python train.py --norm="batchnorm" --residual_init="scaled_by_depth" --epochs=32.4
Rows from block 6, named by matrix and row number. Rows with one number belong to one channel. Each number is 128 + 32 x the weight over its row's rms, rounded and kept within 0 to 255. All counts start at 0. Numbers have three digits each. After the name is the row's rms in percent of the matrix's.
# convs0: first width-7 conv (model.blocks.6.convs.0.weight, 288x192x7), inputs 0-13, a 7 kernel for each
# convs1: second width-7 conv (model.blocks.6.convs.1.weight, 288x288x7, transposed), outputs 0-13, a 7 kernel for each
convs0.107 102:090106102172141192202118105131105095097168138096134111097094125116109152245179099130106156157155191124117140160130151114129094182147122138162114080182171146184159120104130117126108103094120093137104072093146146138138169167074117125118138122136160161027132074086176130129106160112083159102117165
convs1.107 101:130100161112127192177103222146171142117136109096100065114116150144129146099152117076137154103174179128097154079159081167125173128109105142118106123107117117154109141109128146117096111067151183138137142145114074147181104123132153089166069109089128107173151165127128113129158083124165117102147189
convs0.108 104:106076159132169145150120094059127058168223101118109128128117126133129134127096118182099109139143168131128095137088150123094114124150169191129134113068090132120126141126142142125125128027123141184118135090149125097136172152132136166114159130140119199098146137123194142127142091104150173203088148
convs1.108 106:150141113136146197100148114082162145146127082176120089085126125101070069100159158190105132130091084104110196134112154178119100151097127072112158158102108107105119126162107126059065094114097178155155100145133117122106115108142127111209060112148186178146134155089142112113155120095128188165155130
convs0.109 094:163196215203139194105158145129115083083113161180164158135109126134147142160167155122127080118089092116133091173107148155175157147150179157227179145119129106127102126100154139130162082094133130106127147123110133128124165200165149137159145092085097085088212194144139161177125139145158155151105114
convs1.109 094:143162125079092114102172183113067089090162128095147135133183111136147120148120129079121152137085160108160121103171112041065104176170139172163167153213146110150106191138157150136146134065123114146149146134095057110129135137164128158162169089156111137143099166146154131157094117188173142142120065
convs0.110 104:135160188169128151136098151124154205109105132113155103113097091107128082149104142120151133118072127101137082158114086170152167120088095142126129127105106124148068088095129096085135142150091108164161089106107146086109140167127026151184165120157182123152137136128149151107155094102144145177169149
convs1.110 109:054145152128137135129113137128119113086158153107208152047156098070116099085149165100103162140169191137150084145129124129118127190130103138103130114116143141101096109095111106137153127156158115063111096136090118113101156124135091117120113142094124182166141143112094119173146079136175155152114053
convs0.111 094:148091133135105036096094112146112164166160144122100179132117138126113113118110092135136118169192137172151140178114086153083130128150171170160212151136134153157127122078181088079134122122057210182174187100115110143124077076129092134112140147134140142136170151130116098104122109136137142157131126
convs1.111 097:102129112109140112116116161124136098108153093094136120102155076129130165110128145167177093140124064103162133120114108160088105128086089105102128100193121136086141072150139151163155175198097145151106099121164129142124097106138134112144120140145104099123080097170143132142134155102149126107080128
convs0.112 099:084093095133116075127148104070110093129155105092098104135093154107094099071149123088116111134144167131086119063091146075056057117159186160167235100117098088089158135156102165131110102102121158189159144117108134100097067143088090120092097151121071124096092122088150144131128161143168111126131102
convs1.112 100:100153200108113131154176155135100124140103125172080063087092165139182210149161124102082108147144077073122134150176131101110157113218148106040093130122104127119139131150133086151098116097181148127137131101048130176110174143152116158204116163143146143100087099165088118125182069100171127088105075
convs0.113 100:104124078117106109140090155101066088119141135118163087116134142085146163178149126145102110125105107106162155134125148135092160109149111122132095139102112122089166123151132145139161113175150091163109117117193158141113084098085099191148103156115122157162197119114054116123146088156133104119123076
convs1.113 097:103138087092122137114150118103118104085143150075128092093116141178126083101079100137186141094105128106108127113138087108091131097180161211162128111157156176108137160142097071081093056128127118138119107167115090150133127154146176170098086160168091135120135142172109114078180145121186156101114113
convs0.114 095:152147116144190149174139102137169164175186109139156145156099145116107171139073157135189147126124203150134107097111138164151109099145117121090091100161121170111094142082098152155214135089089076108132151146138151104139122102083063059075114146121093101070078106138156146176129115166166153124178210
convs1.114 100:107153059098109131122045149159175132160208129145126125118111124120096067106103077148109145079080135146167154120118151138110064066116143173131157173107155159119166169113067127139119139125133114130111140133145166129110123143178155095138118123143194121129127118135111134158133139082113136099167118
convs0.115 108:101156119069116121132131105170145124143104061136117153167162149131126136133137172101144178152109098144181120059148094158125100162155131148096070056094106129051090136132176147107142129108143084105131090121128152151149096115133199146145162137116152130137146137204167093081129127129153118162119082
convs1.115 102:134162158133093146127090126122136122170074131134140068091132121130111162136162090148152134156152120111124041138132143139132100110072168179143145156167144107082116140135127098141124133118152141115124141171142098146108094112144147131136141107146132134097074086097142161133148140105143177158148140
convs0.116 102:156122100118101079113174115116135119118100150154118160169066130106089129109130157138179121160114142065088100116091169110153163129123139128138091162165093117160105113152148162121076089139149148110135105110087087125121157124110181170136086108100164136091159147105084167104157111131121131189070087
convs1.116 107:137169087072087166108117149152104079153082154081138111179112115113161150182149116134128125239118082172141069161128176123143142091130130183138155132145117111096147103116178042119151175091140129183090150180117170144119180132120140145144179165084133154071084084156182144175138101142048097173164115
convs0.117 096:127116121087150129122144164107145193136149081137113135163141186139112132124104090163212138051047122173125160150158149144138109183104148095122154134167090089103118125160196156146191167127099121176159190156125132121095124108125152148128122124120074108151126103132108100131090230183218182153208132
convs1.117 099:094073130101082094092074137110069122110121112090158110078122106174151126137168116128115153144133150124204102080111130138109097069197131108160099166108093144140142143119145099136166142075109122135140076090150095079157121123153118134137143145175124144152135184154105109137108098139171110110113096
convs0.118 102:075103133103094079157188142128125170120127091092123128137139181131077142131060123149102131071178144117120111107089143149221100130148131163099078103115099072122110141113102129125136120112139208110150125140113071116105219109141161134091150153105126115140092153153214109102131150126110189127090068
convs1.118 106:161151088120099180135050126148107118091172111158088125075144146102114128169139130132106081166105051141115077128091096117094197147050071160092115105094105069124098097132115077155194133127174091134124161148094119152119121122180124125136142152126098117137109096132148118140140144101114057074093113
convs0.119 093:119125107171149082106105080099156103111125159177165098203127135115071079074153157130167216109130185108154129118124119123106080105129131139121111100104147136101139092128102196120094120109145167145138093076116123136127119148154156127122139126148130146119136122119143179174111149187195136125135118
convs1.119 087:050132084145076146088183148103081155097140146122107126111116110176143157208137138110148134149149126172130141093081090099160122032061079204138163157182117166128123137179157215094142183131141152103147082143138136166135111165110158137159125093107150125117089077095155163112119122150156145172239171
convs0.120 098:082114137089133126117080124121152145113152148082129132146147106173146128165119141123093067133150073099171148125135138132076163059061129165168162211109153113178074083049131114086128149109165125095162159155114090151087055098134100181102161161107166178121114060074139112153183127158207077149104118
convs1.120 099:126107160118114145107030137063088112121105150076125086129091106127076114123146151175157156162137179109135131140151153122153218112074062056104140132114129100106193177161152069123178167144177132139138076175139115162153143122115108089091099135127088108118168104134104103146135117151173148145122133
convs0.121 099:176160160115115095104151123154138168149186142089098147159126158140103116123097107112117116191141174093129141115178163096143126162181163113142132168171108166131128087089079116138140183123121088160148127168136186102164094095132099097091151155086096167137153181114114165158091175153145115135177183
convs1.121 098:186116111149123144142018181105146163097178142124149181149119109082125069118075165168117124127129107158094138137146139146100159103145117123112144110089108061177106152128126132135116121164073097099102073104155123114068137133145123150107148084133138132124129099134106142104136131165149066138140146
convs0.122 099:140121147172191134117119072104114146126165075132110095156150178106147160166094171096082191147141128084142117092115103082137135102105154186173178169099095133119132081076061070136170121139138156094086105102141114099124101126079151107149136099113151177136093097112089077046115105159121146121147154
convs1.122 096:098037085150126087189195133126122171125107158075112160131118092095149148175114098153066109106112108132123083091149094143130132094155109177235152231179187135094118171170149104080046111129152173132109103056100136125093129097170161136096116132107090135125109143152104131117129095147186122157144137
convs0.123 095:155072132106114151160130095144145136137185118153155132111123192105092117135141134150098100134084196180160150081062096108101109116059131145101058149134131104157158191140177147183163115153114089128074097143151107092142141094108101077143112129167165108149148129146133157088166140183143178143081103
convs1.123 096:104122179108179120187135161144123075080083094119174125091192109111186103130108128150120111108138130171103078096141134150135107215150081100146146161176072124106136139169090158099119160177125085144083078123175122136160178139150166197128123133181153064128068079113097164155102178144125125109084036
convs0.124 102:086111139161164139145086167104178132106129192207144099135072109089134080157132112190111129172123143097135147101112089082103076128126151097067108109117134151125120141121129071164080122157149122106144119113111111109092097061055064152050180104159142090114165103135049126135104166136136126108090140
convs1.124 103:162161189112097080154111143188141116133084180177131121170165103140141120178112139133167102091136057100140186131109151109094120157172097129149104105118146150129158143125167182137102154120079090141130103112169141137160138131118132159133132145111170156120198155197125143107131162137123106108132126
convs0.125 111:119166108103123083118063150147142103144101131095179148162053167112125115184113118145143132167115054055178155172108128124158141153083119135104128188127161097117093137147134150120104122138095137142117126129155131137147133125130176153129149121132136098153179150075161077062109068096149089097097114
convs1.125 108:151138124076150131144117102145163147087085145162160103115157085147188118011134130132138136117079168143134130166149067119085156169184211107099111125164102172140115166098163181161093118134175079179087057126117098121129127081155176128124110114153067129124197174085059083113172080165118111101158104
convs0.126 098:167176132145109111134158119173103081092115177058157129128138208119104138128147119149093130163121154083172137141209159162101098109152128114172143050094068140117097132124134072123118113103135115069139137095073109135213075149168152168117126100098156136084170149104109098143156118072126139139153148
convs1.126 102:131125090156134134108105066128177132140130123200150095137162133115078099128123099128088164118130122169113146132118055102070166139101126109144113116159137137108123129136106115123128101036105155164160143140147155132155103158116104112104077113087127103069207237124061113150048194113134142150108064
convs0.127 099:156126109091082072136131110180162123073120115207132030136119158099087130126107113137178134107097171084104182134055137121115104077117122119100071090121158117116089107134077081152130132122153124149207157142155128076147184118116093124143105151078109153124034135119156119116117182150137196126120105
convs1.127 097:096170119127181096127141125149133143184081146101088149092170128124130127145123170128159140213154110156195208119161172138131121170192082132120128120142107141140092100151142123104137142106121139131144084153127151064127147107112173089153116112173143122110112172090134088173173120097151149097090143
convs0.128 098:100134162155176156124121144128141152139140114133117117155093133106122144044121175138105096134120167162146151103134144174151136142133151172138109122105099124086112134125148090168140097165109079157143133157102163109060127080124114146144093121133154085132081183140193102083103043077117116114100198
convs1.128 096:093079135133087150127092153114153120091126186129090141122132000145083190116104134131114137137060139126159153144127159134141121137120120184133198134195113106157089102136096159092106097116148108200108112145089169172149168147170156123137100154127136157136114137105142135135102170183197152111137133
convs0.129 099:124141153140054093136125116102221154170099121109134150113115114165159161140161136147123112127140049106126177128094136183160153168165189143082133125155115100123053081082143158178135071098034113079138126148124132091154126149199146114114144146099094125152175159188198139135094093180095109155162183
convs1.129 098:139156146137112172126173149123108090157217106097137095142121125174135137086091136093061076066069153141153099155086090078135159133105127084016120142134128120126163103125150124137083105115184169157096101148143134158122125130148128132163156129084136122120165113151062135097137188121103158126145130
convs0.130 095:179091095126131119122113096090130125173193123124194142204165123136082101133106166149122133156204152116127152120130180134191124142161133111140186149079144145175102105225167120137089085102139066126135121111125085170091125124115065119164127139114116077124118054136146043036138128089132127100078067
convs1.130 093:188146123136134129065121083075059129125147167203119064140144122122090132095127125115090106111127108143174120095123103136154130077052066122200119152113131151097151112100199140124105127112119138091109134126118121121143138138143079121155135111117103132126144136128095123123106148147161135136114125
convs0.131 099:107108061125111122051174095103073090140082141182124120136103089111146159152140123106135090133122165098165155139139152143141122181183147117111094080170140143158130138150117150088150160096130102072160138107115133098205217190087148182152131106082110130121158092097130170158126010097094091130109083
convs1.131 103:116088134127167107047120107105183140100146148051080126097064164124114112133122211154097080156131145104137127124120107125147081125189186095131133118163170136123172097141145130072141153159142111095096104102118150207106151185129075135128064116138133154121071147084072180094099173146118152078124139
convs0.132 099:138124111057117137111218125151140160179227110127163120157166195108111102136121139121219110104077142124172075157154121117148142181134136142076122136176128107115017100148162149123173106115157186151133119108173100141114091137147118122087085168130141120078134117104146107101060192140122164113155047
convs1.132 100:213144112139163155203065114128147106155160154127141139072083106143163078131159122122118123107054190125137105152147100110140121154105180081137121112112134090152123081077073104122134101126158103158168095167136141164149096163170131114123126092097133116127141124067127154133110055099092129105130119
convs0.133 096:129064082123155050104170126183140180106213163121096171169142109106182195160115148124193127161108136094188140123086152129150142117109136108137149151115086146107131132090086140082090076103188128093092152096131103068089124125123064113085135124102103129101125103178133135121138209138177147087128162
convs1.133 097:129162121088145087015110085098106128105136133152161126176151180111075143114144180091167090104115072100116192085166149102135098106061114166142147117138184146130146159177117115115143146105104109134150083116142139134103133133116129180117090074132143097106121066158144198147086156157091176116110117
convs0.134 104:136158135114134184110113113131222136135076157137160057153143036156102147114103216107110213172162095101163119102137119084120189091101122101118077071194203160111061107172023098137085093097196081200177180147142154131109117117064102223151080200088118111087104098100071090140114120116132141116114130
convs1.134 100:137159175184149168134150117088061149128129132173143133115142135101118164154125138161122168118140194149182089167081103122113156100136087193092119047081140189113120154169157114072110154160127125127128189119095131146145131144130111046178165121138113137158114117124106115172189158159134102122158200
convs0.135 093:134120143158151163097190104126139081081108140076153105093101100129136120145108176195137157119116118118094110125113137135144141136138121172146188116108111153105140066162142116115137168148132089047133149094163159056125131129079083146119131090112148190142168133180096100083104162146069132139161123
convs1.135 097:076148157147143117113124147129138126103142101134149168163124173077097156152121062073139131138115058083128095075123049043167143127160117136123152147178166106127160104201053150127075077133144115138081092109124114108098062103129088096091127114177220182088108165171134103113114159118111088113098126
convs0.136 095:128179159139078121096144115064109115100098144114096094121171188176160082123097099101125188150107109089175114135153158146155131136128124155116093126140190083088021147169106094117107054151096138107096105110127091135156064083150161205154083154118141148149117039013054109136113170141139144069115122
convs1.136 097:129094127104161134050126151144092157131068126185162097106116148075067136141145138114118134144145122098084141141175133099072167179199198103092112131098108106136126083116144107124150133113082151104141109143031136129125092087121128119122122111084102075087074099097121121099151054131093127101153131
convs0.137 099:174183200166193161087107112127100148153145099113075129152146107107180085108140172122085107127120133163111149159102111120162126150175230165163173154110097121136134134094092132136145103147125168111074141101115082111101063179169162116078188148173125144175057104147110097077117089118057114095134095
convs1.137 098:088130079129107145089164103095145175079097085135124158117176133156120125065124154105133110090095129153135132107115141132122099074131113118153163145144108123138140193121116142087063104128137138147167074124166131102118128102139101108156106115155129122104129163160142083107156113101113152091089115
convs0.138 089:143136098119166112138080105103121098133076157113189102189138181114110130149122061126133100147097118181103135071078158101111124093098167153153163158083062134135114104104085186136166099136100129153119152118133205094136168130064107106109141156177073093121121073124130107130158133149175110153141185
convs1.138 084:116106125112142135115130145105095142131111186166151141140162168118162128117126134063111115115091120109085129098112129136110121130099183117093152125159076131147117174115196113137139113079084165115129163150190125116113120110113131096128096121082118132091068094116124168152173104129091102124082116
convs0.139 102:113121112135050148114120128159156116159164171139227124088128098138081057128102103104166156086113122106118106143119108182082084136150116107104108102132148118127177073125155231132087098135183088157110115174112115171111089060087056140160140119121154192138128180174179160109108098126113159129090129
convs1.139 101:168185144136141140085184107091151157140124087140116150153099108156186179057133134135107193111134132177130120173166136139102164092109128154117079090150166161069141117140097118169165137130129128101146122138079160109177095153120160174147177134089058066075064155139119087152144191122131102158109064
convs0.140 098:092181105095113134145105114184118151203201109096141179170174142128066146086113102154146130128117129126092103173153135115110110191193177187121162135168134137162145113072117075088130072129145176147137104128108155079133060086152162110107110126133148084114063144104123118130164205148133130148121135
convs1.140 101:180139136129059166129140126129106115119150116137138143103140192082127133158124079125108085139105100110178141150145112169094072146090119116118174106116132152104115141177081152143150150151063066156094160123090089134098132112084136131098063080111135094090140147121112131088119097095131167114177116
convs0.141 102:077131112204185139167120117072139122159150146129117127142123121073131128163079120138075110094112128067120102114115144194186120116146110125148114126140093147093113160125163115138140049127107101111101094119118150115135156140123143128146128126149212183106080125144067164141122132124135132159109191
convs1.141 106:104116119108124084095082131170152107129191169066097119110099130136200118167180157133114110179123139103125144104117097167142126094069103078075105140158135091131106119122172119066147137145123124100080115087130173132131134144155117113133115182103137105137167109092121182169102115171122077123123166
convs0.142 089:101060111162239229147068119148174074125091091141151151118064114125099080110083071083102090094164171126131114137134168124155168167164127101109128172068082140134124146109130098093115144132142139127156132131138093090142133114110173136127212097061115164123102197178108149092138133104119119077091124
convs1.142 089:127073096103082153103175157091093146194137070091183160134145103122138083162089096120095148176139083068154126141205157150094141134165115149204170114166170144150143171096106112165134122076072117160113126131112095145142125128180157165202195158137124204131105185177138135133086137189177177116145144
convs0.143 103:132109126166094149169139206119178249080220113094112097183159150092155168147151136066084154123101087150164076174144087148130116171175150151145171103133110100126119085129116144144125152181155087133114156192201154131139100089127157113162166125118131099127118113148125077104165146140133106123101184
convs1.143 105:114143116094148160122103135117103150153120154103077123143094129132095114106088152131142199107096109106158119126168105067145133194125104112117114165135130148123071132146119121166153139109122106143111073130176142157144097092119122099118178116079080134169105114140073115098162174073122149161206155
convs0.144 101:108121182171170192099106100102072073092098149168083094098121185112057131110141135100114115103084106117133155109095064141089130112104109117159162085181104181117141213130103170132134126103134129119173132078117165094079099055094159135107129133072133086079158114076100061100073177139153129165152151
convs1.144 098:066197155146136136183137158108119170190102087085141134158098137135145106145092104150084125109122064078111170108145201096102037148173149152097128109139109124114116117117091128194123129148137117149141148139131174103165128105093094180113118134101100110108149175141143125156152120088083084116169120
convs0.145 105:103084128120099102185076131138143122139209115054140144141119125058114152137118148152108155115100118197158099127148165110158136096162112097117139228108133185140147139108090132123141092108141140171154154145171121115162164054054145175113138158128053156125134153092099131153118147113063038096073094
convs1.145 092:135154131139048108100212114159188095097138075170147134093138187124156135208103091070102111112108131109120076132141139144186124134097121129072147189141102108121082167100115138124125123186142114097099141125112086074095103137135112134189132069169174167102103119170121113191167075100130122169194081
convs0.146 097:133134136140155136133213123159110140153114115080143100125129154115141121188131114117217094154120144166151126160069132114072066128067145106128106182151149172157142147143124109135160130129155125169202180200123134102099177133099119122065121120078178118093105115167159133088080144092129139107126102
convs1.146 100:039122103136059089140160107117118125136142156102129120097113087099122086159106098206123084134092129115152058082108120105143152084122087159132144096127122122092109114084170111097121151208116140122118142115136144084117139133137124107166131156122131119123156179103054165206140219115082111114129165
convs0.147 113:131125128143103163166080108072134156108144105214165144162138174072111177114136109137069156085140092105176138120133091102170059053095099154120139129060150109119130133132135128123123120109136116121141131156142094083096139097130134140183144120085076121146091137082097159126091044156115130141155188
convs1.147 107:056152107138168160127197158133174165168055166149154088092103150089152169088121139104151125135110128164122175106141140141151155062158128139144092172122091154166088086154128113125159084155141128137132170105180136088148113111087124110167085142108186103137116150111123166106130102106116145159114170
convs0.148 097:104123146106122139109179127140097105138114199116111135116104174122145123124138147118192126182165145086161157104124035146115085168230152084148115126175188147195157173119133114098127147164148172099099098128126179129122149148132095062185100161119107154117090141109106154138090129135075157155061175
convs1.148 095:148111165118136159119137097133130094146094125166198163119129139102073117160117080155115100114087148103141137139126077100118157071030098170107117098141111132109154143118170112151090120086041125138093086144125108142131118125125121126103111134134097124136099135137105112076122133136104139122136132
convs0.149 100:139102139142169164213096201145146129066129119120092112120123160113077098176134165124097147156117119151116103118104139031078124109160133157123118095165169139116158148135115138171149128136156044155155102109088154114081093158130083093187173221151152161109094159186116102148160105106153084128120146
convs1.149 101:163160060122123144101108130156149128083093087123138146130158126103101056072065128094177115177117100153091147085083139154179111127091106074102149121118076133170155120081119158119153114226147078103139091194195126127094097121127096112095100129169171117119164128126152148148107111104114179144162134
convs0.150 102:119096110133145097102166159167083147135182160083131137084176104071113101093150100122174084074118113087152099113141143155114145144112137130083126105136167155084160123141096145133149073165111135197145141149096092102139129120111125173066114131162130079126127079108147092149131255108123143149130085
convs1.150 105:197134103137127047134051088118141122099103201175138095133136117117157152108085102143040116131133155112165129139145086080103154101154134129119139117089105102100071097122104170133079126147138166141094126097085133069116087114115137101087085132103119178149132191142131160132157110137118143166170143
convs0.151 095:112112142124120120203064152095177056097115134085065120141171113181142163170114108139135162149120138078104126116086119138172185142158140178159186182090172096108140119161156111138145194119128149203136116091137132115113085106149199184126141137161142160151111149141067195160075130068103155085076119
convs1.151 101:123150110178125090119099090080135126141051084120084098161099074130133070108135164160115182125142165103077117118115080070127182129153124104107057118126131155137101096099166120139180109077087117090120079102120137113185156128117143207093156096136145137099114166151083163128084153118149107118135127
convs0.152 109:086092123163117121106076147133135083146171116134126151087074128049132110111146159141086077127135135127174130204144068126173137086153117146140111116110134098080071149128131100053167137130142125115119180129163124101132202144148153095146144121147086117110148123070094099139144108088095102122151118
convs1.152 111:129200202077197111164123108109135184141130137124080112124086136108141138130149160142102108010037092159114255150150119098125117081131132187166172093181091101151116121183045130120160136164155128127118144180103154188126137121111096151118117123135133163121159123102135091116089152079141149084107085
convs0.153 096:146123137083108114099121148146136124121202145114115156135181150101079102164086151190143148059091128130225131086162136140065143133130101152140145102135123128081102050162137109116168117118152146090093111158162161102096153146161071160192181124194180171156109136126101100092118141194128192149126115
convs1.153 099:109080150137139122134176102151148154166107124138125171104109075147101093110097117120137161113128170135123154158156164143109101168141092214114084083065154151157109146189080148116166124110146159147174164140091099149068123127138122164115119128134119153151144123119132089077103175152103091076156104
convs0.154 099:129157140080106135107144153111079111124161139162070113217108086115117160097146096115114229098090051159102180168169149156141104157159162165139132200098165140103075116113168172149124160087131137097106117146118101103124110116080117131166210161094213161130167113079059116152106113134117130086128110
convs1.154 100:078111111122101121092127134092139069077064191199123140111126129133118136148131140149059096092089083116165137119118110093112142070051088036149096127148123115121078153108057133067097113126144114113110166143143128134139143120129123134115119123156136110128121032056107075110042155100082170125172071
convs0.155 092:105110171087093119084119186158194124159145092136180147110122155162158126137150110131076081119175164111089155127139104181120117157157216188141147139147159112105121130150097152129076105115128112196161084106118105153197127135152165150164163133073071094103114095129152141084142150104098154096128107
convs1.155 097:136118112172094123107168111107128101025099128120162114108083133148080106149163134195119094115183092055142196134103099108159084130127170156139127156112119135102081163229159153071079147087130141130097116034062118164156099076111108141159114080136146169117158081099098152112093158120121119079137108
convs0.156 099:194136165152128095070097140147134136122172133112103106121148131106129106140149117169102097132098160161149115125080107102067042164155123135115136120076084103117135121115225135146136134099138095164170131094101101135049106149130136120070182185175127115170165147087128156146146092138079106138116146
convs1.156 100:104180136115140094145101162123109128146070172116056162105120109151091143153158106170141184136109134157151194152178136102154203148174132091079114093139153087119137078160106113181188122142130138172107151108132138142106120123144131077109177112115083089138148087056070049110151116158165167091128089
convs0.157 103:103141057167152089053196144087103138128110186108128118102114114033097106077087135069100133137152110111140113147185119143116106141182156106097099125138147160176135159110065116136042121120168153155105120079086135098121137123112106121112121157110130089054132104076096044121183189114184156176132153
convs1.157 099:155128090122125123087075132115166107109163146150085146185122156096161105101139113117110151107205131091122092146102104133130194163119110115179124100130095148079104128122086165138095076166084086159100182139094157118093115118119105095088073116140166125123129173069177100124116158089111134185099156
convs0.158 105:119176106121157151161080132102149077078071125120164129083147120049110098126090111170148128147115151120040115090083060104108116168138079073134129149097101143125152105159131112158132107166157165130153168102083135127157137137160070113126075128132065078082106106136096120122086172145109093128146096
convs1.158 105:115106121122126153148113105177146123183098163141061171097153144092147096119153207133147127098142169116074116137209170158190087096171134180121086112116184146155137118139092160150123122102090123120123144111134147121118153151119138128125140159155128123140151093120161135063102149146153250100112157
convs0.159 105:176090072067144076090070112162085159161137118126162046095148081138135145151170124106136107138110096154073124114155138176183095145115150141150129137117102103173140125130130137088067180129078071096128093190142115094175095141155100073160128154139116112140120137194090120168125109151147150135095123
convs1.159 103:119063108114130095111127100169173116087097128081072148106147102118090121095108121086113163154096163068087177108110119124172140144126105113149160134071068183111127129108137137138122148097114172087020052172086086084071142152158188132165104047141078129125140182145160073144131132115112108116122093
convs0.160 101:142116132099086167123143122131107073132116160148132062114176097214162120189209151116135071165141144144104234060150140087134185133063117114116142107115150159133087085110074150139147166185126122165143112103067144170188125165126138123140099119145124124109088065152145097122156170101136126051142065
convs1.160 103:134161157102126061119157115083192128132147100061072121021075123166128099141147166141071095091088121128178109160117092171153159112096119066111121141065139155070093130152172039088122186104128146073104109102150106112170127120093098195099064120144138180143138143046095034163124107094111111170172094
convs0.161 099:115084177148152126111149126197127196084183109101100145179144192086160183106137146171125123154200178106101110089161117131156135137142151163075122121115072108159127154128168169144126126159189182087117125104160127120147138135103168134088125181118104093125143076185122103111167114086108127092111166
convs1.161 099:170103145182067104118058156165108133098213129064116102096101178105086125067127128152129138098177124185143047090084108130106114119133135119073126146150107111147071093107130113113132166177121126128118176134139129113119112124097119108074144076128185123129107085156084179191126175115192082173131160
convs0.162 104:121115176126102090109098114107162134142193149063143148124092104145126160107164133101126129153136193195162181142152157090096128133090062139126064133138124125154136158131142128169175155146089092134109130146163110120133094099176110099153139139132137165133163152153106121174115080103138139109155169
convs1.162 107:073139106185103132119150113118094133147096164110113176178100123120129146130170107169146112139135139092184164079193068109149143144147087112113138171113087157105101085132144115122116085114156133155118161219165088145111120135181133132153129051129131087136137157143150150080148109191145144136103161
convs0.163 096:139100112147186176115124101070135111105112131140129102127161153142117151066141112099158105160131127124155151171162175126048131115111111157187173076086094119132082116126143126126099119131141155110170145125141117136083080089082147155101139077090089101124127148151138130116150185171113116150085121
convs1.163 097:184168191137129161143129151143149145092160138130087069116127095164172201176169146153197167155150165204156098067130093152196210148143129079067150164135207203179103198148095145159088085108064151105103118067100127133105134179166130077207158112184189137129143120058113155172136150121119138132091057
convs0.164 088:132113095100108086111144137081150125102059117127111146128099109128136137143116167114106101103165144133139099140124152104154075153130115134147187115179108119120134087094154136165099128161118119175185163135112136094115144170134099074128119196139126149091118142168151069094066088145160128114108141
convs1.164 089:163156129098107133070111156134112056110071108095139158108131146130066073164089085094146113140146176174129142158123083144164137156134117137115110137117109155178138094105195153142198183193153070115146090098120163132145122107125131129180132108084167155163145104146120129132090167169126126120139112
convs0.165 093:148098130128107081074118167128155193132078223108094081117106133105136120129098119080119089191141133128110135135136159119137079112162116162121111090115130151119170113109081086105095058091142116169040143117103147058127128105115087146053128166095106076100140175181167161180164161064114104156136098
convs1.165 089:113162127156117142113182125047151142101117155153137098111147141134129136150070133101134087118111102151112160100156096178116166154181073121140111159124147148128118132146119126197104141136067150145109096101151109099118171133109126244065109093071165140125146178143153109147136145110159087187122112
convs0.166 102:117085116054096082126101143060123096152110147123095160091107130073131156153095161136149173131129181110131149132138124121127140150176177130108053131157122134145169140139116123113117109091095141061101131117116102072105184150102117119185125161145129130116106170154149162128086083132137175112083115
convs1.166 106:157196086149200077112117099076140159157203068126127126086139104143115121107121122125134153124124150116128125076137164163136111134164100106133096102167182135128113140091120079167161120128072116113122129123169126177154176156167103132172155087090092192131111119142139187080061068137159155143125130
convs0.167 101:092106114077081096142150163051138110053096104118081158178184129085134103143153131162173118078128160120159129122094104088073117114140143142152065092109212119131116151178170116171133096161077090154136107099074145114128119115091120127152125137125121092153130129137113171126100110110101139138159125
convs1.167 100:135138165106156137125116108153155159112091156142071133125172154130121130129174163153145114129168195211131111073088124153100150085056137118037157095139107130173115151116182152138180114127122087072081134098126164117160129107124156158164128166125148128092101131156128217139184153123120151143172145
convs0.168 093:133182123075128212201152155101139126160187122183106112080163095124101143175175134139124113066137069107150134082098127131167123160170141160144109089096101126128072168116152188127088092071153082135153094122106128131093155151056085069150131072104113130112147126072114162163113117136106129134142080
convs1.168 096:140124089104119130118153123100140062138122109145111139133162142112118100102166140115098118095110108115120109094164104145112087204210128137163146131142120096131149167216136147060094101144152108135132138153210153123142102166155163149158121132064119080124135095105187165147079156114119056145115122
convs0.169 103:164118102070110098134158107186101101114111164107090136080119132123095098171176121145157196162114157099118088103208144137099160075109111124108087085168127105138174100188148162104165147141128141130159078118151144146128078109141139150125176141126056149161193069133168139103135167140174109147175125
convs1.169 107:124169112142099143117140170168110129132121151159157121139088118149161150122138132123140143139121123068148151152130147175118123129071082137130094145144101122149140118164121001095110124124131118091108130167110104138116108138137065106123145166174110107085122136118153152131151085113132098139163135
convs0.170 098:129178072132133062122125117078040103068100130098175203146128100084110106076115135112068137165173107102108162124158100122113095160152162173100155132115122185218216158102140159099094119160158110074139089086137184130153147110121111074162135117097120143105187112132121104143102120115138155094176091
convs1.170 102:066091171110111058118121092127133102078105129172134037118148121110067143120114105117104090098116132099134141144112157195101064105104067094146140160108098088123112132151090100087074141147139131153108108087115164094156108129167119179172127128115069093100058080080128184052112102127129118136089088
convs0.171 093:198126144143169138136185152187181122164219091170113137109090154171093138077114115124117051050121100111167099154150124153086129125130093112141172192107060096131132120129085148157191067120126136154125083122160123128144157155066019083138099079100167171123139120183146113063088086147103159148104142
convs1.171 099:086153110131083106185079166135112137200093110122148124145120168109140103111075090140102134111147138115144106143138114124104111056124112151194159171153196136098112135125186080145129114129100153098122168152144112139117125102105130130121089136162154086074058087124117181115090099108087082075102204
convs0.172 105:103147171096201194073104169139125095132175117186123113083118134106027114150104121115097110122144090202124180103161136083134106067111172136119142139160108102131139154123214189153158087092127160184178140114166095134100162180089108146062106100105129145096176135097067091071080110154057116085161163
convs1.172 102:145073112077124149162141140109198133139122153131126111108104155154119163158083135158124126085126117095118106142129099118098111124124130119121110167136151131118151185201101162081160141132133097161127137124143180140102153141097140122126114133127118105117074076158084027101136181133169115131086101
convs0.173 097:172147133153145104167160129119123131111157100126080074133104196077117111120102181177103096135095159140186125136123060112136093133105091076128118129118086080118126070130092084170107158159158124133097115182112101124148142129102187126215048110129152179161140130093157226178134058087099115136151129
convs1.173 098:155141166141153141122181160117110157105111100107080131162159112146157090059147113110096123155144124101147069108104115125108088108060209145156127125139171073095103075124142085037101111128157068068116179117067144127136166203133129123141143149138087191175089186091090132156098116130142149177095042